{
  "horizontal_flip": false,
  "encoder_parallel_block": false,
  "encoder_experts_per_token": 2,
  "encoder_conv_stem": false,
  "text_encoder_mlp_ratio": 2,
  "text_encoder_inner_norm": false
}
Rows from block 2 of the text encoder, named by matrix and row number. Rows with one number belong to one attention dimension. Each number is 500 + 25 x the weight over the matrix's rms, rounded and kept within 0 to 999. All counts start at 0. Numbers have three digits each.
# v: attention query, key and value (stacked) (text_encoder.blocks.2.attn.qkv.weight, 576x192, the v third), inputs 0-95
# proj: attention output (text_encoder.blocks.2.attn.proj.weight, 192x192, transposed), outputs 0-95
v.122:530522511471495497494491534477488489483515489512495501504519505460490508510504495493532503504505492490495488515503497500516487509533507500490502501479486498514454500481486517460519554491503529486503520488507475531535477510499527495505502513515525540528492519479490506475483455487519501550
proj.122:500509502511527497489490501492489493469498483524485539495492474497477527496485504508489505481499495518479503467525505503506520492495434501464505493530473503493524457550510539473505462494506553507492497528488481509514498501459508469511443514514506490493468489524512491482487512486533549492
v.123:459504497530491493509480500481525530520541505487517464492482444470521534454474460461536522466502501531496503500469536472542511523523513467526511481488526457519522489495493506507463473511527501506535508490498477482527500496437480537486498524493492512516507463526530501522522512505485474535
proj.123:497507501469506479526448503505515484525494538495478517539498548510498475499524536520502444514466485494484532504495479548483499511500510527479516493469489527492497478494460500444458527481473491450500505474500507523469499501484486571521487491480506525522488495482491547472525497531491540491
v.124:481499499488517535561437527476513544525526479491539529514476490466504516457497482513493489475518513484527522515447510503506478504525493490444491508515536509518521480465468499516550495483509491490486521500480488539511510526505491508493532521488499479541479486492517488475489460524517498489
proj.124:461527529509498472514498508524530502520498524516463492500546505472525501522556534537511521494491504483483504466480491495457509514499516536514517493463481488477475471500505497498496544467512452500513496504521499508455521491479485509506466526503499526502510509508469448490502500477499509455
v.125:596508498526489535495522481541454510512485495502486501506507531496513510483471479460494460507516522538506493574511477528487460509488501510460497471471505512508525509560483490510505487439517574485550526512485504527530465520513500497532509488472485511478466490499482496490486526523518514502
proj.125:482521510530496545471528488480520537535543490477484465563491527520508538565553481544483505422547501493529457515498512481491463499513462551514574440493481427473481499477430501443500546534505504462499543496565520503502525528511470525509483491526463483508509451514486486482495519470481519510
v.126:499499520475464499523492513478495540500464492475554489527470525466506491542454518454492534481522541500489483524498467453503484502514510476509567509508462480502570455506465450486535516504537530507483526500519519473502445461580529489537474541532545501483499526517485506488476552490486478520
proj.126:435519530488470544486476491524505475494569557462519469503523503521515492479543498506492486461538505516501521525533536535519516515496506508551494519461521515516496467484510500453529489422475449470491540487479522493501490486498462490500483523558521532486542423503518498510475510441488494499
v.127:507521498484523483497475509502492521497506442488501479485492487488480548497486486524454513516453505500496534489475511463488494468513481489502528523483499476486492515502506494454512462505522518472515507485511482535490480491509498528541495492461517507525530470548475496471529499545493538498
proj.127:502531519491506502530527501494496514509511479471467432517539492489498484485535489551486518467494509497455490497496501510502500458534488476506521512529455515475499475497473517509454519492555529480495532523575524501451499483521471477536481463462464499506503492507470491513504474480508547509
v.128:485482482492484509495524498464452498505528545531499532476472462473490472497482491500536503464480453450482441445510511471435477537517487528492482473525526500502512466501519495492501532524559500517471485507473523477522483468512513504499564526528548514460456505507536483522515481526524513518
proj.128:487529458483440477497514511501464496525502512515545538517494496500513506471505536519499484519524471479505494488482505456523523492478513491524508503529477481451504518524473500555539508463501544466452474520508478501525484449447510494457493511495464514501547511476529516518525504513502535525
v.129:475478496499500508488521486458539465488487480493477519548507507491485507503523557494493529502494494469520476495528516544485495486509494500491533494483476496489507510506539459481499469463526518501547505537458502491524519473534467497479500501473498492529503456474535490518511519470518479479
proj.129:487540516471492494516510525498517508497511493500512481456489458497506478509492510469488513528535511522507541517490497488487498498526487509484464496501562490524517514496466497510438520531479471521489463501484510509462502546513475509495503491512493504463484518491467525490528460490541519500
v.130:525529523501497511408478511525499540491511480532489444537491520514522508503511494476501534485508487517470491522496469474500518524493478455497474466491557473476539531442467448467520590517501512464502497494501508517543489524471490533508483509497477506495561522495481483512506506511556516488
proj.130:487517505522521495572496504500456486547523501458512497491528487541535508469452487469538474531493501485471518482529495502490496530474541476502454574478474520508509500504484540535502499498508511503550497544463474541434497515497489517558513485477504510478492510509500483549484532474512509541
v.131:474500497546463487516486527502504503481507527488483512474463511463515478527481530496527485486539488486457468482498486524489486524480492479526468511515527465493524476472488513501559520506496505507475482491514521453513472515507499524507526506506544497503503492523490525549506502518522474489
proj.131:531483484486478480486532557472472507502479491556547463482467503524515525499494474491539484542509504508525502487521547483507495538467501524509492513470495481482500501508515497479519484556493508473496498539467517470520547443468522529502494512445486541522500512521474535490452484492508525488
v.132:542465492491493482487504485505501495494486482476468500487463516525482527461458505515529527546522511493539472535471481538517518487477467498498456498524515522514523512493510509508509497475491507516510486463454460523506463535489490538495501528544522529515514459471522490491459462498500487486
proj.132:488512471500471486503459478489512491480487515495489459494479476465495466509522446512477476475511493507467489496525472491441521482490469534494475531540467456509482461492532499487507519507548510459477510500508551505485524503541501505517520505489523509495516565514486531549517527529485474492
v.133:455504481498491472522517510514520466515514492515489515500509515480490507503496522508508509509484512486471487436512482574499519539525535487541452532480522495516511518511481532515527545524449495497479469472516489494487442495509498519455489547493521495473525514489475526501488506464499530513
proj.133:473484544460535506502462476504479559491526500468485469489460477471523492484501489506564518508503472517542480512504492500488534504492507496510473515477530503497552482479518526516536529525511533506537518497458512517498520491478502492475511492447521501497528566538528583481487452488481464483
v.134:521476521494520498511501508510523510489507447524524463500535487510526485514480512494520524471527505501526510512512485513509508478515489541471496509512487501522476508494473496501486498536501501500504514502470475530516505470477491457481505503493506505493460478472501439514475507487488532521
proj.134:524514512503505501511530502485494492486514506495501527515519501501491494488537501514484489491496508495488517500483505507481507508460489494478523479493485519519496530486479451493504499463523526507481463512524495476482514522483483490500493477497541500499499502548506496511522498496515485471
v.135:510478509499509479520500489501540495486550458491541480489520516476525488514478504519504477488530474493517494480546491521489490490557507555487534501506492466525489495484473486509503458496477527515491505464509498510489531513490477469493475465489453488510483540506503483518477496526487515523
proj.135:523496511539556507491504512485480458503468512480502504514507477526500508486508468508516532520488506503518543518473514505511517498468549490463534475500508532478473506513473454435471489459508564517527499491532487441484517458482501493501517502501516524510478455538492498441466515467507490449
v.136:498502475447505509500541525470497497469515496456496500447503512492515516476500543457535532476484481479484449502458545434503480537465472489545523511555473500455494471455502525479546530504538466487492491469517521480542497490496465522469461466486533502491476468463563542555495505535481488507
proj.136:532487483469514536469482521496489521507497556520552456489493472473508453545514477486489497567512462493527468483467496488477507514527535542497462527485485518495496485510506482535492486524511511543448520518474515471543459487459477514449542490487486527516516530492505512516510553450502518524
v.137:444502501436502523486488502522506503513442492460550510509512503505524473557527543490514515516483511464528523499484514463537510477482516475496489517494470513459491502540507517508556500543534495485491509526503577491528481500495463459522464482544450465495506480534520459484506502532475517483
proj.137:515498535488525544468490496486503507470555513509496448536474507517514504450530538501484424500468511488510478516511509462509480466539479504492473477502521523537507476498481471507487524464527497572475511523465534483505502457490527485490506492532502472519431492492480498486512500483511446495
v.138:482471549502513550432499456501523510469491500464522518457468510538508504495519478497533542505508493497512490470494482475496496492504515506558503534450494514509504499498512526501533499506502482536472466510514530443485495512509525497462476470495503452517461482523484565456468531517547508465
proj.138:520465501502514519555480501497462544486505482477509463519498512464476503512504469477536476537483488532510473478513507506550539473533493497498487523486485492446518511537529491454487545528468539484503514516484513462533497471538486466552495477467463510563518525505498495511521454430530506508
v.139:495536506502497496497534493503502538534536478500475493509472490502510501497488492511498454524464496505537514519512482495460512518504528467503525471508523501473489502531518487548434434512444501461575517502497506466514520475519487535417476484503470523489528518517514511472499473505510456503
proj.139:495498479476480502495489473520524466548503523493501472536517523570501434519470498521507512479524488502538518486466494486502485473525543505477509512514532520507502531503496527509461529472532496523510523497514536516486460483514515444555473527522488471499499466460501544518502528516493504485
v.140:454499464500460520527493468469488481496498515484527560486457490458496473515496549483528518476452542534460477437537465518480499543465498528533494486444428453468536436515532471522556534500491514546508539491524546524536510505531507507517452516493484493481504501531508480499487508484521538515
proj.140:534475506496509500510493458482492512481507474512482482489497522493526480494472553530517487532538471477545482513491480525498463480518506522571512483463531520479527528505490512527504457499465505522542527463434515488561520445508451536511488484509479477523492533495515525458507505580487476492
v.141:521545549521520500469520538521509497518535508496493506492510529477489473486515473502507506466552499505527467479545470529505471492513505468543514488480510493478528448455449517495517503458508511486487429528488448522497495512506489533497476513514553503485497534507503507497490485489524533500
proj.141:521471492471506503527471480504488522486466504458500480503488474523468474480534522465490508512503492513545509509461473524509505508476508503507507516467443485499512549486549552514495500495492484515520523511509466457494487534480491462485479459490464513488551527450523490505497522495511525494
v.142:509504530452506502477491535508506525464500461485510499459508498544492466469517505507478489514475517519457520531492507485527500513537529497488514501537493488518450480471489519514483474546497479529486472486486550517540521472513526517541488488530498542513481483462493480470500518517478530491
proj.142:507497466525489480490544473477483485523472519522521524503522503495500514498491497495498528482486504503522519486469494484469449477463488518516526536511480472509488514483505479522520483500550498522497495541454446488458463508524475535489485491456482498472516517507549479521516488476487527509
v.143:476485524467515517492498505466521470494463504500496527519464495464493486500436478539478489503526457501480502505486538443479481509474535500476518530504525505465513475451529493487480539501522517505448511472511502549489492527495539462557512487503536454531500533502504510508480489493513474506
proj.143:499516478519489491478504500527528513529497492509505493500526494510524501509513505504519518476512530496481486511498468527498531510520525528536488476525515509486517529524491503509488516462484503482528508478460469517506462489510501513518448512499480521471540520498519446502503468485515489505
v.144:554497525519491467475499506513488489478514479531537509506519502504465482462486474497458539548524479496474546548554515526451514525482481530504526457470490492544475491498501493533496515492519511494434500488508522459482486464491467499479500499505488513474488497513525518517517502461498509476
proj.144:491504493477517490454486508489479478490505505506491489460503500501489493489463483496483472489493502528497487492494490485510493519521490482476526511470490527537493506482482524528494461469507530474519522504495556530514490486481494466502478543490503519535493487497477498479481479466528530570
v.145:513532515500519497514475497462510513500512487540508521532553514472448501493502560491564480489493492513507519464527508530518493489492513516501554459458453488565547538455480513506528475449491494511539501504563491535442468508517456502542531508533475467493490517437485501532500472435407535469
proj.145:520502491518497471463441527507530489506486509498514523478525483506450489436487504520468509495531480493499437522499488531482524481511523453510474504461560547522490549494486509493474499516542542505502502501523466493538496489518484527440454516514531540499515516531456499492530555514485449487
v.146:484478532509515493495528509484472483523496528478503485475487489532482498553484505537442511536497503529520494488507505499484496506502521486534468500522514491503458494502503509496462502504480479510493539494532506478498501501527492495535469508450515476490515459497537498514487505535519541514
proj.146:474502503495488538531534467489504467478558500510504485529516513509512506517517460459524505504462472483539508476463505499487519492477510514518475498505485502462517492485489500531556508518527478489497514489509466527479516506484526486516484514527555525494468451463478537508479510515495493526
v.147:524498526464485507486482541523474481531492474493491461502542525528499524480510508495514509504502524498505551484472482512472515463518480503551524503520507483488499549520535484511506511470490501506500500494521506505516525510537478535541507510473514493468494510488493496514507482524473469454
proj.147:501532487514460463487519498537493529489436473477521490500487504530458514545484512500568477500486515511494519513522519449499481482551549479464489480502509483518498523510534538516524498535493495475486508499586483519500484547486497545483509446522547497477467536494490530461502503499500478496
v.148:502475532485552537476512527483520503544492500527457478543458492506487482541500508484538511495508509500512527522529497539495514497504476464504474508525535538534505540500458469496517499515509522488496525484512491487512529484528502494518520464513500481495498463489500481475470492531470488492
proj.148:476509498534451522511460472501507504478524487504522504513506510496543497443512517529469480476505509478514516524513465510516532497480514541480480479496478516438538475515513499480487501467492507510545485496540498512491528518504493516499483508510520501494490533515511480542495485475493490517
v.149:467504511482482543532512488524481503524498529473477528481545524494503497510483485524480544528472488463509465468458474516515507485526511473534493489513470532464476471546517458506509502476486547493499460527455463488486491448524511520501471518499497515459450462495552514486510441525550529518
proj.149:512501499504456513485506514499492487489512499490506462480514476491474480516540515475511449527548516503525496505522482471517482525460466540501554528498488527495486452537517483516521488513449486511518549520506485506467514544463510496528487555539550477497514549492465484517468492537452495525
v.150:519489507484549511493507470482472506493489497548524466497466523486508486493505482488523551508534473529484526517500506474521524486484476516465530502482531496512515504499518484445443497520517540456508447466504505471515516465518517519497456463488493515505506507490484477513520503537486511492
proj.150:505496511508495556506486510482521467516496460449527505480515501493491491468532494470479482500494488483437500528505522478520478484509456504445510524500455509502461499527519503527540466491486526486508477493491518488485509511491479467511504505526460478473476525499491504514530486534560485513
v.151:475472491496515480534527520495526498529501514469534486487516538543481497517483485503504439472493478538490538481477493545467462490506509522474498510480452492501496482509548520509488507493509484503479537488493522508546518538502506512502488497491520478498493487480519489516510522471499526557
proj.151:551515525464493503491500497475477525493510529524478485521499483462500463498456521504509514536512475541508505476476496464485471470547494483477482513519473454504513486487463482532511455492513485520506536501479553495501490481492482475522513496501499509518490472502479496492497499454485550515
v.152:467514513521497503467503524493531527484532531487553500523466467532498518510536517466536484515477467536535539549504500492497485475495504503528495504528513505485524476542494532522485501497518479523506500501481493464493473484489506477492495498486514493504499479467479495472509493503477497509
proj.152:533529456505505508478500483468481506512510486476502457527495505479550522515485477520468492501529542493477497487539504497489510461520515492520543493481487480527480458492502484535520528511490494480484536487497557508524537523509500455526541457488555530528493483489516499504504524469511532461
v.153:491462517520496517493528522495473459516495492447461485484494516513485471503534502472468526513478509509525518495519527477506495487471496523498479491493512472493453504490523463493497489487492460498495474512475506525514518493520536498546498488494517481482530504508503519497490509521527451517
proj.153:496484518503487479503470478479488467478512484503472515500446522503515509495466492481501468503450485512492509502509522460496499490560540528501469498534502531456514515477499542498505513516506492484554487471531475501542492501521488552499525489548489526457483479518514512494509474540496541515